A small audio frame classifier, trained from scratch: mfcc input.
Rows from block 2 of a small audio frame classifier, named by matrix and row number. Each number is 128 + 24 x the weight over its row's rms, rounded and kept within 0 to 255. All counts start at 0.
After each channel's rows are labels from the 100 clips, of 14848, where the channel reaches its highest value: "lies over" is the class under the peak. Only what is clearly more common there than usual is listed. The data: babble in 24 made-up languages, each with its own sounds, syllables and stress or tones, from a formant synthesiser.
# conv: width-5 conv, dilation 2 (model.blocks.2.conv.weight, 384x384x5, each kernel summed), inputs 288-383

conv.301 [ 97 100 139 100 133 142  93 103 151 111 187 126 188 102 123  80 107 113 130 103 170 161 131 122 144 149 129 119 136 124 164 122 114 128 181 159  80  79 152 101 126 109 104 156 114 127 110 139 153 116 151 127 111 111  89 127 137 124 126 104  98 159 115 146 134 131 179 123 151 111 165  78 125 145 107 106 141 170 139 106  91 135 111  99 120 152 119 161 167 149 126 143 110 115 133 132]
lies over: /a/

conv.270 [ 81 165 111 124 174 136 117 128 136 161 134 126 106 121 121 119 122  84  96 124 150 129 134 123 111 108 137 134 143 147 146 138 119 108 131 105  90 138 123  79  75 129  86 139 103 141 162 116 143  96  83 126 119 128  97 149  91 148 102 119  87 124 140 127 135 150 152 132 147 104 116 126 147 109 125 143 122 159 124 108 103  90 206 110 106 106 127 100 143 140 129 147 117 154 140 117]
lies over: /t/

conv.19 [157 135  97  85 139 130 132 114 101 114 138  75  93 110 124  95 110 140 115  94 126 117 116 104 137  96 111 145 127 136 130 132  98 102 183  92 140 135 146 167  77 126 120 134 111 108 133  66  73 117 123  91 137 134  98 111  99 123  96 112 137 105 105 156 111 119  55  72 157 170 120  86 103 113 121 102 128 104 126 124 157 115  95 132 116 148 106 132 129 117 130 146 148 152 157 125]
lies over: /q/

conv.274 [107 101 157  89  85 132 133 193 159 139 123 134 121  93 157 144 155 126 124 160 153 110 119 100 169 149  90 128 114 157 105 146 113 126  88  76 132 123 138 146 116 146 165 131 126 116 117 124 115 134 123 103 125 129 138 133 138  98 155 152 130 139 114 114 144 178  88 131 168 116 107 131 138 133 143 139 116  97 121 135 163 129 111 147 144  92 147 147 126 105 115 125 114 162 116 138]
lies over: /ts/

conv.22 [113 132 147 128 114 118 134  19  88 119 165 134 141 136  75 136 127 126 105 147 134 122 113 138 144 146 113  59 120  75 127 175 138 142 151 146 135 136  96 138 155 141 137  96 161 103 128 108 137 148 143 133 118 134 129 109 149 140 183 141 148 152 143 151 127 144 136 135 132  95  97 131 154 136 153 128 139  84  81 105 144  90 119 122 136 140 161 129 109 145 150  33 130  87 135 140]
lies over: /tʃ/; /dʒ/

conv.159 [129 116 137 119 110 118 119 141 108 132  86 126 109 107  98 157 117 125 115 134 164 127 131 107 119 158 121 135 135 168 130 144 152 153 149 144 126 131 134 105 122 100 131 140 118 168 116  95  93 113 122 116 145 150 102 161 103 137 153 145  76 157 159 130 114 103 134 148  67 104 132 143  96 169  21 132 135 124 155 118 141 129 118 121 124 146 107 137 129 126 106 180 166 149 154 172]
lies over: /tʃ/

conv.90 [139 117 122 105 147  99 149 127 107 134  84 101 144 136 116 113 150  86 132 151  89 110  97 158  72 135 145 115 140  57 100 119 116 146 115 116 154 105 112 112 116 117  75 105  96 143 101 154 135 155 129 162 148 151 155 125  98 116 169 108  49 116 115 117 140 107 139  79 128  95 112 113 154  77  92 128 141 145 123 121 123 126 124 121 121 128 146 121  92 113 121 107 123 124 105 181]
lies over: /x/

conv.170 [124 169 132 153 137 130 168 135  92 111 128 104 142 126 144 117  87  87 123  78 131 131 117  75 133 120 128 112 134 129  83 116 146  93 172 120 108 150 158  97 136 139 155 137 107 143 123 117 131 157 156 132 151 122  63 118 127 170  98 123 191 127 179 144 117 120 150 138 139 160 108 126 131 139 137  97 115 151 121 131 153 155 100 170 102  89 139 145 121 123 152 125 128 120 132 144]
lies over: /æ/

conv.193 [ 98 120 144  67 157 110 139 175 114 140   0 151 147 146 112 148 156 140 141 122 106 110 128 118 160 135 124 111 109 133 111 147 148 148 102 112 105 137 124 134 125 132 103 174 143 151  74 151 134 140 112 123 159 142 145 130 106 144 151 121  99  95 129 105 121  34  51 159 153 124 124 124 125 104 145 150 138 144 110 144  87 157 106 153 127 110 148  81 119 162 134 129 111 135 107 142]
lies over: /aɪ/; /aʊ/

conv.229 [127 119 134  62 126 117 140 173  87 138 144 121 132 120 164 125 150 118 107 130 142 153 146 132 146  98  79 140 178 124 114 132  96 196 147  95 132  90 109 107  97 151 144 128 148 155 123 136 118 134 115 137 127 123 148 108 134  85 135 134 136 120 168 117 109 120 107 158 148 115  80 104 112 102 134 146 146 140 166 104  99 113 100  85 144 143 103 160  88 163 140 155  98 133 145  85]
lies over: /tʃ/

conv.131 [113  58 146 174 117 166 101  95 134  95 149 115 116 100 129 129 111 165 129 102 135 143 101 145 115 156 105 138 100 112 141 147  98 105 136 127  49 108 112  68 118 118  75 178 127 113 174 154 135 144  98 139 131 118 105  94 151 147  96 129 121 134 145 126 108 180 151 143  82 166 116 133 110  87 137 155 142 123 148 148 122 139 121 130 115 120 130 140 158 121 133 146  68 137 156 103]
lies over: /a/

conv.309 [163 140 107 168 122 146  53  94 145 144 150 140 120 148 124 154  86 123 123 110 144 138 164 140 119 127 154 138 118 140 133 123  98 119 134 124  84 114  90  84 152 128 115 140 133  92 132 112 158 140 104 126 155 111 139 127  95 136  93  92 134 170 115 123  78 124 123 105 110 135 133  98 142 150 139 139 178 101 137  83 174 110 119 132 103  95 132 104 113 167 119 110 135  64 142 127]
lies over: /x/

conv.252 [104 121 111 136 151 113 126 122 134 113 136  93 123 109 144 139 121  77 122 113 134  98 135 123  91  85 123 161 120 147  87 111 136  72 136  96 106 119  96 112 114 114 102 117 102 122 136 144 121 109 130  76 129 109 131 129 121 100 127 143 139 105 121 176  98  94 148 109 113 144 134 120 110 135 113 101 157  65 123  72 128 121 117 167 103  90 134 151 119 129  89 143 100 129  92 125]
lies over: /ɛ/

conv.355 [171 102 132 122 147 105  98 125 161 165  59  72 102 112 139 152 141 146 142 137 154 156  87 116 131 167 144 187 151 140 117  93 156 134  68  92  84  93 106 175 127 131 118 124 129 132 132 147 135 128 147 140 131 125 140 106 115 125  98 163 146  94  70 110 158 135  96 151 168 105 140 153 165 115 106 135 121 103  86 192 160 117 141 137  93 121 120 169 142 123 133 151  86 144  87 124]
lies over: /ts/

conv.194 [121 161 162 101 118 135 108 105 105 106 151 159 143 129 158 136 118 123 145 121 143 142 141 107 110 118 106 119 127 151 151 149 124 167 137 140 155 154 161 141  98  78 101 128 137 143 102 123 103  82 113 129 133 109 148 151 102  91 135 150 137 131 100 144 145 105 110 147 130 182 108 117 116 109 123 136 118  98 169 152 112 117 110 108 122 129 136 140 129  88 108 126 102 147 165 133]
lies over: /u/

conv.370 [166 102 106  88 117 136 155  65 146 121 117 117 116 135 160 154 149 127 110 133 139 139 155  92 103 124 108 113 134 131 150 118 167  93  91 138 153 145  95 151 142 145 125 135 152 128  98 124 143 126 130 119 131 133 125 108  73 104 124 135 116 132 134 107 160 111 125 153 111 133 155 124 132 132 129 109 115 126  97 111 147 124 120 134 139 150 157 151 139  97 111 118 124 139 101 122]
lies over: /u/

conv.230 [154 112 136 126  88 157 127 112 149 122  94  77 134  77 144 177 111 135 147 141 117 121 109 146 130  74 108 119 140  99 101 173 136 104 148 130 119 121  91 115 129 116 154 112 127 103 152 126 137 157 120 142 130 118 100 118 135 177 158 105  95 145 143 122 147  96 132 156 142  87 116 165 126 137 128 169 131 128 136 112 138 133 115  92 135 155 130  95 146 154 122 133 166 142 151 117]
lies over: /t/

conv.378 [151  98 143 153  72 143 128 121 127 135 104 135 157 131 108 189 113  99  99 126 131 116 120 123  93 125 139 103  76 164 131 114 125 145 122 104 108 114 125 154 126 134 119 129 151 147 164 132 131 134 124 120 102 126 160 141 155 144 155 135 175  45 156  80 145  82  32 148 108 138 111 138  96 157 126 117 107 112 139 157 139 119  95 105 133 116 116 129 114  75  94  91 116 168 157 160]
lies over: /oʊ/

conv.294 [118 104  85 137 122 120 116  96  96 174 140  94 116 120 124 116 175 126  94 128 149 116 155 151  69 139 145 109 132 103  97  78  82 109 122  97 117  91 159 132 177 153 179  93 147 149 101 182 154 121 125  93 140 134 117 138 154  95 147 136 114  60 108 117  93 136 127 113  72 143 119 114 158 119 171 133 127 147 129 140 136 130 136 100 119 161 105 158 123 136 113 128 115 138 167 149]
lies over: /k/

conv.53 [135 131 129 171 134 116 147  99 174 159  62 130 139 116 130 131 118 134 129 119 112 103 138 153 149 119 165 136 105 127 131 111 100 134 147 101 113  88  97 124 125 144 142 132 139 158 143 137 130 101 135 141 106 156 153 145 118  99 153 111 121  89 129 125 120 137 112 103 120 105 103 112 133 112 136 106 116 175  92 167 163 132 132 160 107  89 123 136 132 155 122 126 175 107 143 128]
lies over: /ç/

conv.117 [115 183  88  90 150 121 161 132 119 128 111 110 166 111 123 124 148  73 139 161  78 122 128 124 133  65 149 154 141 140  99  95 118  95  96 122 168  99 160 167  73 128 144  83 114 114 139 127 127 104 117 121 151 103 128 119 152  69 163 152 146 125 145 105  78 141 129 162  94 132 154 157  88 130  82 140 131  90 145 121 111 121 144 148 134 123 118 127 117  96 133 142 120 118 108 153]
lies over: /oʊ/; /aʊ/

conv.120 [156 144 160  91 106 172 143  74 131 114 122 150 122 145 156 106 120  96 109 151 151 136 117  92 141 143 126 137 140 119 176 149 111  96 197 139 133 123  99 126 159 130 110 153 110  90  67 146 128 130 155 101 172 114 142 117 156  94 111 113 128 147  68 137 148 132 115 163 104  95 124 116  94 116 151 113 145  72 167 126 154 118 150  95 106 106 114 135 118 132 116 132 133 127 115  97]
lies over: /aʊ/

conv.324 [182  40 153  62 123 134 167 140 170 143  52 143 165  96 132 152 146 133 113  95 125 122 100 112 161 174 141  99 119 150  91 110 158 135 131 159 149 178 143 139 150 122 134 117 124 143 119 129 149 131 120 135 119 118 149  87 123 120  99 124 101 119 119 174 120  98 118 130  74 148 131  92 115 129 137  96 143 121 162 129 143 162  82 159  99 116 116 126 112 104 100  85 121 161 138 108]
lies over: /ɑ̃/

conv.55 [136  74 113  90 118  66 134 200 148 110 110 124 117 149 127 159 117 121 147 161 129 126 121 153  95 124 119 155 100 113 115 136 138 113  45 109 136 122  53 157 143 113 120 114 131 173 136 119  84  98 131 137 112  94 129 178  66 146 140 126 133 138 156  87 127 117 124 120 117 139 136 160 129 146 106 123 140 137 119 149 132 114 130 130 152 142 149 145 120 120 121 156 137 140 101 123]
lies over: /k/

conv.191 [ 83 129  91 115 145 133 119 129 109 152 138 140 114 143 103 143  86 107  89 119 135 159 106  93 144 126 102  96  98 132 123 112 121  99 100 128 129 115 102 119 136 142 104 130 126 156 111  99 114 111 126 109 177 122 149 127 149 125  95  80  97 108 137 118 167 135 148 137 106 183 140 116  98  96 150 123 107 157 171 131 144 124 132 166 101 135 135 127 125 144 111 111 104 181 137 147]
lies over: /ç/

conv.101 [ 71 154 137 126 137 109 143 130 124 118 156 139 135 131 138 129 122 181  92 137 128 119 122 104 109 112  98 101 127 142 136 140 108  63 126 120 138 162 149 151 109 132 136 119 106 116 126 141 129 135 114  88 159 111 153 159 169 151 118 134 101 100 109 139 146 132 126 133 127  61 123  91 129 113 100 100 104 119 142 123 176  97 107 134  83 122 149 117 102 130 153 108 163 102 118 148]
lies over: /aɪ/

conv.54 [112 128 136 148 127 126 110  76 125 139 153 135 127 158 145 143 118 152 158 153 109 108  93 158 141 140  95 157  83 127 110 123 146 124 104 109 174 145 131 146  92  93 104 118 117 154 121 139 175 148 166 145 136 128 124 143  87 105 155  92 148 122 135 143  97 149 157 134 113 106 104  90  95 174  89 135  95 134 144 116 127  98 147 151 178 151 137 122 137 144 159 144 129 122 143 117]
lies over: /t/

conv.10 [128 163 131 123 133 150  98 127  95 141 142 152 169 127 124 173  85  73 108 112 105 141 138 125 115 124 120 173  89 121 166 123 141 150 157 156 168 150 131 180 168 105 123 163 147 133 108 160 127 125 132 129 129 111 181 137 155 160  93 131 170 127 115 104 152  93 112 136  94 151 131 137 142 131 148 105 141 111 138 174 117 159 130 123 116 135 132  98 132 111 110  96 105 100 114 123]
lies over: /u/

conv.173 [ 84 127 153 123 147 147 119 123 149 124 105 141 149 115 103 128 123 108 100 134 138 133 124 106  85 156 111 106 110 121 135 130 114 116 130 146 146 130 157 127 143  94  90 119 147 143 144 141 172 129 156 110 139 120 113 150 138 102 150 109 108 152 105 120 129 139 137 120 140  86 140  66 168 131 137 112 119 144 112  56 169 119 100 144 165 130 138 154 152 107 147  75 106  98 136 127]
lies over: /x/; /k˭/

conv.41 [ 76 145 145 159 136 167 124  94 180 123 148 118 115 123 129 136 105 136 117 160 129  98 147 112 124 127 169 147 112  98 106  81 144  56 147 104 115 150 113  95  60 131 134 117 118 117 140 127 120 144 108  84 138 125 161 142 123 120 129  89 146  96 117 148  93 146 168 164  96 107 104 114 146 125 158 139  91 135 120 125 191 160 137 117 100 131  77  86 130 136 138  93 124  99 136 132]
lies over: /aɪ/

conv.152 [114 108 112 146 120 177 130  99  86 135 157 139 108 133 116  85  88  96  79  90  94 117 153 102 124 130 139  93  74 153 156 128 145 130  95 141 150 162 134 138 125 112 114 132 139  92 146 154 128 101  98 153 137  98 192 116 122 129 103 122 101 119 126 135 127 147 154 113 126  91 125 123 123  99 133  72 106  89 160 131  91 125  96  94  84 145 124 144 114 115 127 113 140 138 160 141]
lies over: /u/

conv.233 [111 148 120 157 130 137  86 123 102 100 173 142 121 134 118 116 116 125 134 118 132 105 153 144 136 114 125 202 132 115 122 123 115 107 156 141  63 113 148 112 139  93 139 120 114 109 141 122 146 100 131 111 157 135  42 150 134 113 109 113 124 152 155 137 129 100 124 120 160  98 122 150 136 168 114 115 138 149 152  76 163 143 114 120 129 128 124 117 116 101 133  84  86 127 123 138]
lies over: /a/

conv.168 [112 142  97 121  91 112 121 160  98 129 150 148  99 138 166 151 155 161  96 126 152  77 128  92  81 114 120 149 118 146 129 105 153 167 137 123 107 147 146 170 117 124 107 186 108 117 106 193  95 172 130 131 128 131 114 126 134 136 134 125 188  90 128 130 131 156 141  98  88 151 123 128 160 172 129 118  88 127  99 126 175 145 157 110 108 120 137 118 103 156  99 138 147 128 164  83]
lies over: /ts/

conv.224 [113 133 137 137 138 122 162 101 109 100 111 143 137 140 126 105 132 124 146 138  87 154 111 112 162 146 129 125 144 155 128 113 108  95  44 134 151 162  69 105  99 131 167 142 123 129 143 148 122 132 134 100 138 106 124 126 126 117 106 144 115 110 131 127 124 157 119 103 154 117 127 144  84 132 133  75 150 129 135 150 150 117 108  61 161 169 127 151 111 135 104 119 145 116 139 158]
lies over: /aʊ/

conv.366 [122 138  89 145 119 199 122  88 112 131 137 160 137 150 116  91 140 126 112 100 136 120 150 129 105 138  97 113 103 130 101 112  80 111 142 137 111 128 138 185 121 125 122 121  99 128 134 163 151  99 107 121 125 100 101 126 114 158 148 192 164  96 112 152 113 123 120 137 130 155 159 117  93 118 159 102 100 123 125 129 113 129 110  72 100 116 118 151 132 156 150 176 138 136 106 120]
lies over: /aʊ/

conv.297 [118 145 132 121 110  60 112 107 127 119 104 111 118 108 134 133  97 155  93 127 140 161  77 131 162 103 105  80 155 181 109 148  86 174 137 143 112 167 116 112 133 134  84 156 175 114 117 120 122 144 109 108 149 118 129 126 111 110 119 152 121 125 105 146 151 113 106 142 135 157 119 120 108 123 133 164 116 141 120  95 141  93  79 120 153 154 102 157 131 127 156 111 130 135 153 133]
lies over: /ts/

conv.289 [120 115 107 144 108  96  98 109 121 127 146 128 164 118 153  56 137  96 118 150  81 132 115  93 138 167 105 146 109  73 116 108 172 129  96 117 119 135 146 140 167 119 169 120 150 133 125 136 152 105 116 124 140 102 160 138 127 150 133 167 122  82 134 173 115 164 131 143 147 157 134 144 135 152 124 125 141 112  84 135 146 129 141 133 127 171 140  98 130 116 151 116 171 144  89 150]
lies over: /ɛ/

conv.15 [ 94 109 128 120 144  96 140 144 124 130 113 110 154 163 149 159 128  93 127  83 165 151 136 125 102 117 122 147 165 123 114 146 120 121 132  99  94 119 118 113 155 153 131 143 109 154 161 103 143 153 136 100 102  69 126 156 128 121 129 117  66  94 137 149 106 165 114 118  97 144 153 137 124 127 100 120 144 123 168 172 135 112 141 142 105 129 121 101 118 122 103 127 155 146 104 158]
lies over: /t/

conv.28 [128 108 119 101 225 156 171 111 116 126 115 130 125 128 128 103 133 164 138  97 138 143 109 113 105  86 120 125 124 146  92 142 149 116 139 148 140 153 133  84 113 122 130  92 135 153  97 158 144 124 127 121 127  83 183 138 130 118 139 160 118 157 137 146 100 118 119 125 102 100  96 120 140 163 111 139  39 108 139 133 123 118 137 145 166 142 165 135 110  85 132 127 138 158  89  89]
lies over: /ɑ̃/

conv.119 [ 91 164 133  79  71 120 157 186 112 131  57 155 193  90 126 145 134 114 111 159 151  82 133 173 120 144 125 149 122 116 135 142 141 158 133  95 115 120 139 134 121 162 177 130 128 118 119  85 114 129 100 131 109 118 119 117 156 132 135 158 123 129 187 116 113 133 106 111 118 123 141 147 113 110 112 130 109 145 140 151  85 138 100 106 136 111 153 124 161 128  80 119 125 156  86 100]
lies over: /oʊ/; /z/

conv.48 [106 162 162 133 119  72 151  92 135  98 132 126 133 147 106 133  81 130 175 129 132 149 111 119 171 145 133 159 122 149 144 121 130  91 146 134  84 141 121 149 141 164  20  98 110 126  96 127 157  88 122 121 142 134 134 129 159 128 131 140 120 148 146 115 123 116 159 155 110 134 175 148 124 154 150 100 118 117 172  97 139 118  92 140 160  76 109  98 157 129 152 104 101 101 109 173]
lies over: /aʊ/

conv.250 [138  83 110 106 106 147 144 123 121 125 133 135 124 142 115 106 149 123 123 126 130 122 114 101 100  78 136 110 154 110 136 115 101 136 127 141 142 151 148  82 130 122 161 168 133 113 110  64 117 150 144 131 159 127 191 122 126 109 127 126  90  97  63 158 154 139  67 103 137 118 103 100 109 111 148 134 110 143 189 179 104 143  81  78 132 123 133 104 126 150 118 112 160 139 119 101]
lies over: /ɑ̃/

conv.280 [170 144 124 134 113 109 116 145 136 121 139 124 124 101 106 165  97 110 135 112  95 100 101 142 134 160  99 128 111 124 146 117 141 122 145 100 146 106  98  85 141 178 126 104 104 124 136 138 121 147 115 111  83 102 159 133 150 153 103 121 160  72 179 152  92  81 144 118  93 109  85 137 118 133 117 132 146 131 139  94  78 122 127 127 163 117 136 112 117 130 136  97 121  84 125 165]
lies over: /tʃ/

conv.381 [141  93 120  84 120 106 128 147  90 144 134 127 127 144 150 115 107  88 150 127 122 128  83 116  99 122 134 165 132 107 152 174  84 103 139 120 109 136 118 133 159 135 118 145 105 108 112 161 121 107  83 114 155 119 104 102 161 191 128 147  71 128  84 136 150 120 128 108 165 126  83 119 144 134 137  99  89 131 139 140 105 132 119  78 165 108 153  97 111 141  97 160 117 125 130 142]
lies over: /aɪ/

conv.38 [179  90 162 117 116 129 110 105 170 127 117 138 108 128 113 138 157 142 118 106 122 100 124 110 116 150 165 148 157 146 132 127 108 172 120 114  99 107  68 177 134 111 156  99 106 122 138 112  93  96 141 144  74 111 138 131  97  95 131 170 142 106 123  97 113 120 129 141 118 140 167 107 137 131 115 128 156  81 159 161 101 147 147 118 131 112  93 111 128 123  87 107 140 169 122 115]
lies over: /u/

conv.232 [123 157 156 129 120  94 138 138 112 151  84 130 119 108 127 177 162  84 126 164 116 115  87 140  74 112 154 155 138 120  79  96 135 112 165 131 122 163 119  55 123 121 130 129 137 146 134 118 165 103  93 113 132 145  85 148 123 113 137 109 114 116 135 135 101 109 120 157 134 120 112 145 152 159 129 115 140 126 105  94  78 119 176 105 134 132 122 125  96 137 135 135 163 143 173 156]
lies over: /t/; /ts/

conv.225 [132  92 163  89 152 104 143 163 122 126  29 133 157 152 145 116 133 104 127 130 101 118 132 126 127 162 151 143 181 132 140 157 154 104 184 154 131 117 134 112 114 153 160 119  68 121 120 136 112 113 144 134 136 101 138 148 129 146 140 105 159 152  82 121 140  91 103 164 156 140  83 121 173 139 101 116  80 155 143 163 169 134 179 131 178 126 134 115 167 142 113 132 120 105 136 151]
lies over: /ts/

conv.337 [126 156 151 141 103 150  74  97 120 136 101 143 126 137 125 105  58  70  92 110 131 114 124  87 141 147 136 129  62 155 104 109 115 113 173 134 171 143 128 181 139 139 108 132 115 132 133 179 130 114 124 109 132  96 112 123 152 120 124 112 155  99 152 143 111 120 121 102 146 128 145 129 113 110 160 118 141 152 108 119 103 155 149 156 170 139 119 113 142 106 140 118 135 123 123 110]
lies over: /t/

conv.87 [125 158 152 140 139  59  64 119 137 138 143 138 160 103  92  92  96  97 122 150 108  93 136 103 107 109 116 127 124 148 118 122 119  81 138 112 132  95 117 177  96 116  60 141 133 118 181 159 157 106 117 130 129  97  82 153 102  91 127 103  90 102 134 142 126 118 146 113  74  87 141 119 134 132 127 139 121 103 155 117 138 112  93  73 129  99 137 100 126 159 113 100 158 108 104 118]
lies over: /æ/

conv.139 [124 137  96  76 103 117 129 142 108 121 137 101 162 152 131 178 124 145 125  97 121 134 154 118  81 124 102 124 173 119 147  98 114 122 128 122 127 114 105 121 156 113 115 123  84 156 124 115 103 132 140 121 123 103 152 125 147 105 121 147 119 118 129 126 111  75  63 104 110 109 124 103 109 165 121 142 121 141 120 138 119 130 129 137 142 128 167 117 153 104 132 123  90  74 153 157]
lies over: /æ/

conv.354 [122 131 130 189 169 145 127 106 159 128 108 109 119 106 122 125 132 127 101 120 113 142 118 126 117  99 146 143  72 168  90 116 121 134 140 116 106  98 124 148 117 119 102 100 125 142 122 155  76 103 120 132 154 109 146 126 136  76 143 106 107 116 117 126 153 146 119 136 140 111 102  94 104 129 172 113 115 136 133 131 141 122 146 114 165 118 117 112 120 142 105 115 125 151 129 153]
lies over: /q/; /ǃ/

conv.12 [125 145 131 101 132 117 139 107  80 105 140 141 108 143 116 113  96 131 162 122  86  76 151 112 151 139 104 121 137 117 131  96 124 107  96 125 161 121 159 152 104 117 132 173 142 140 119 124 158 131 146 140 169 112 124 155  98 132  77 106 122 124 104 150 130 113  96  75 155 135 118 114 104 160 130 159 137  97 153 137  97 115 178 147 156 153 113 141 153  97 153 127 148  98 121  96]
lies over: /aʊ/

conv.206 [131 109 146 109 119 100 150 122  86 146 128 170 127 115 157  70 103  76 133 106 120 134 128 102 127 152 132 158  99 145 123 109 119 135 157 102 149 119 173 159 130 117 110 121 177 138 139 135 157 113 108 114 161 139 125  86 162  97  70  87  93 105 131 112 111 106 109 112  98 117 152 116  81 133 141 131 119 122 109 114 136 170  78 134 132 134 103 142 162 101 161 134 157 169  70 152]
lies over: /aɪ/

conv.349 [130 143 117 117 136 140 130 160 144 171 155 137 132 149 121 140 100  89  77 102 137 123 142 102  89  84 130 127 125 128 154 109 128 101 137 133 116 121 120 121 101 174  88 136 130 104  92 159 111 141 134 100 143 124  86 138 122 161  98  89 119 146 146 118 150 124 146 137  84 110  97 145 132 121 150 113 106 120 156 118 199 149  84 128  88  80 101  84  92 123 150 144 138 120 152 113]
lies over: /aɪ/

conv.365 [ 87 130 131 124 113 140 111 154 122 158  98 119 136 128 125 162 185 140 116 125 121 136 104 113  97 116 127 138 144  81 122 145 151 100 172 101 118 117 127  83 125 124  78 159 121 111 148  86 122  92 113 126 172  96 125 152 111 137 109 109 144 140 131 122 138  78 136 145  60 113 107 134 112  98 153 129 105 158 158 100 143 131 150 122 119  67 130 125 111 107 143 141 135  68  70 117]
lies over: /tʃ/

conv.288 [141  87 101  72  93 134 159 124 118 125 134 120 172 152 132  92 121 116 114 142  78 132 162 102  89 133 122 133 149 128 166 157 115 141  82  92 187 115 125 105  89 140 158 154 116 103  87 155 125 114 139 147 120 140 175 148 110 104 142 126 123 137 139 101 124 121  95  74 132 102 119 142  92 151 125 127  95 124 144 135  59 107  86 109 160 105 119  92 101 145 105 181 144 151 116 126]
lies over: /q/

conv.314 [104 148 121  78 120 123 130 142  94 119  26 149 134 138 131 140 149  98  76 109 143 131 119 123 145 140 151 119 131 151 124 111 153 126  92 132 127 124 143 139 137 134 147 131 153 161 153 149 121 145 148 115 140 120 161 132 107  86 116 121 135 121 170 131 126  48  91 192 180 146 100 122 129 124 154 144 136 101 147 115 117 116 133 139 149 112 144 115 145 113 111 115 150 154 118 106]
lies over: /ts/

conv.292 [145 132 120 143 112 146 128  80 106 135 118 145 143  98 122 128  95 104 105  93 149 109 140 142  70 105 113 106  87 158 112 141  95 138  97 133  95 153 165 133  87 126 158 124 150 127 125  86  95 102 115 161 144 125 125  89 137 151 119 133 105 104 114 129 122 121 128 101 106 136 141 124 137 124 104 127 118 130 152 113 141 130  94 107 138 138 111 102 141 131 142 103 113 122 149 167]
lies over: /tʃ/

conv.316 [143 119  99  69 161 140 142 120 120 139 135 111 166 142 129 126 153 150 139 105 106  89 154  68 120 126 107 108 178 128 126 154 135 114 109 121 141 140 151 112 122 134 130 144 146 108 119 164 151 148 140 134 156 124 118 117 105 112 126 107 131 144 142 114 115 108 122 126  99 116 134  99  92 148 108 108 134 139 158 155 110 124  99 133 159 167 106 138  57 120 130 107 133 132 104 128]
lies over: /t/; /ts/

conv.127 [ 94 131 118  83 118 121 117 164  90 117 116 123 118 141 168 164 113  81 114 140 121 123 116 154 121 128 118 160 109 133  90 154 108 145 150 148 122 147 108 131 143 101 155 127 106 107 122  88 150 144  92 110 109 135 112 115 132 121 140  82 130 125 133 136 111 122 141 160 116 126 149 105 134 124 125 136 135 144 161 144 129 162 117 123 120 149  28  96 151 118 128 143  98 145 185 114]
lies over: /tʃ/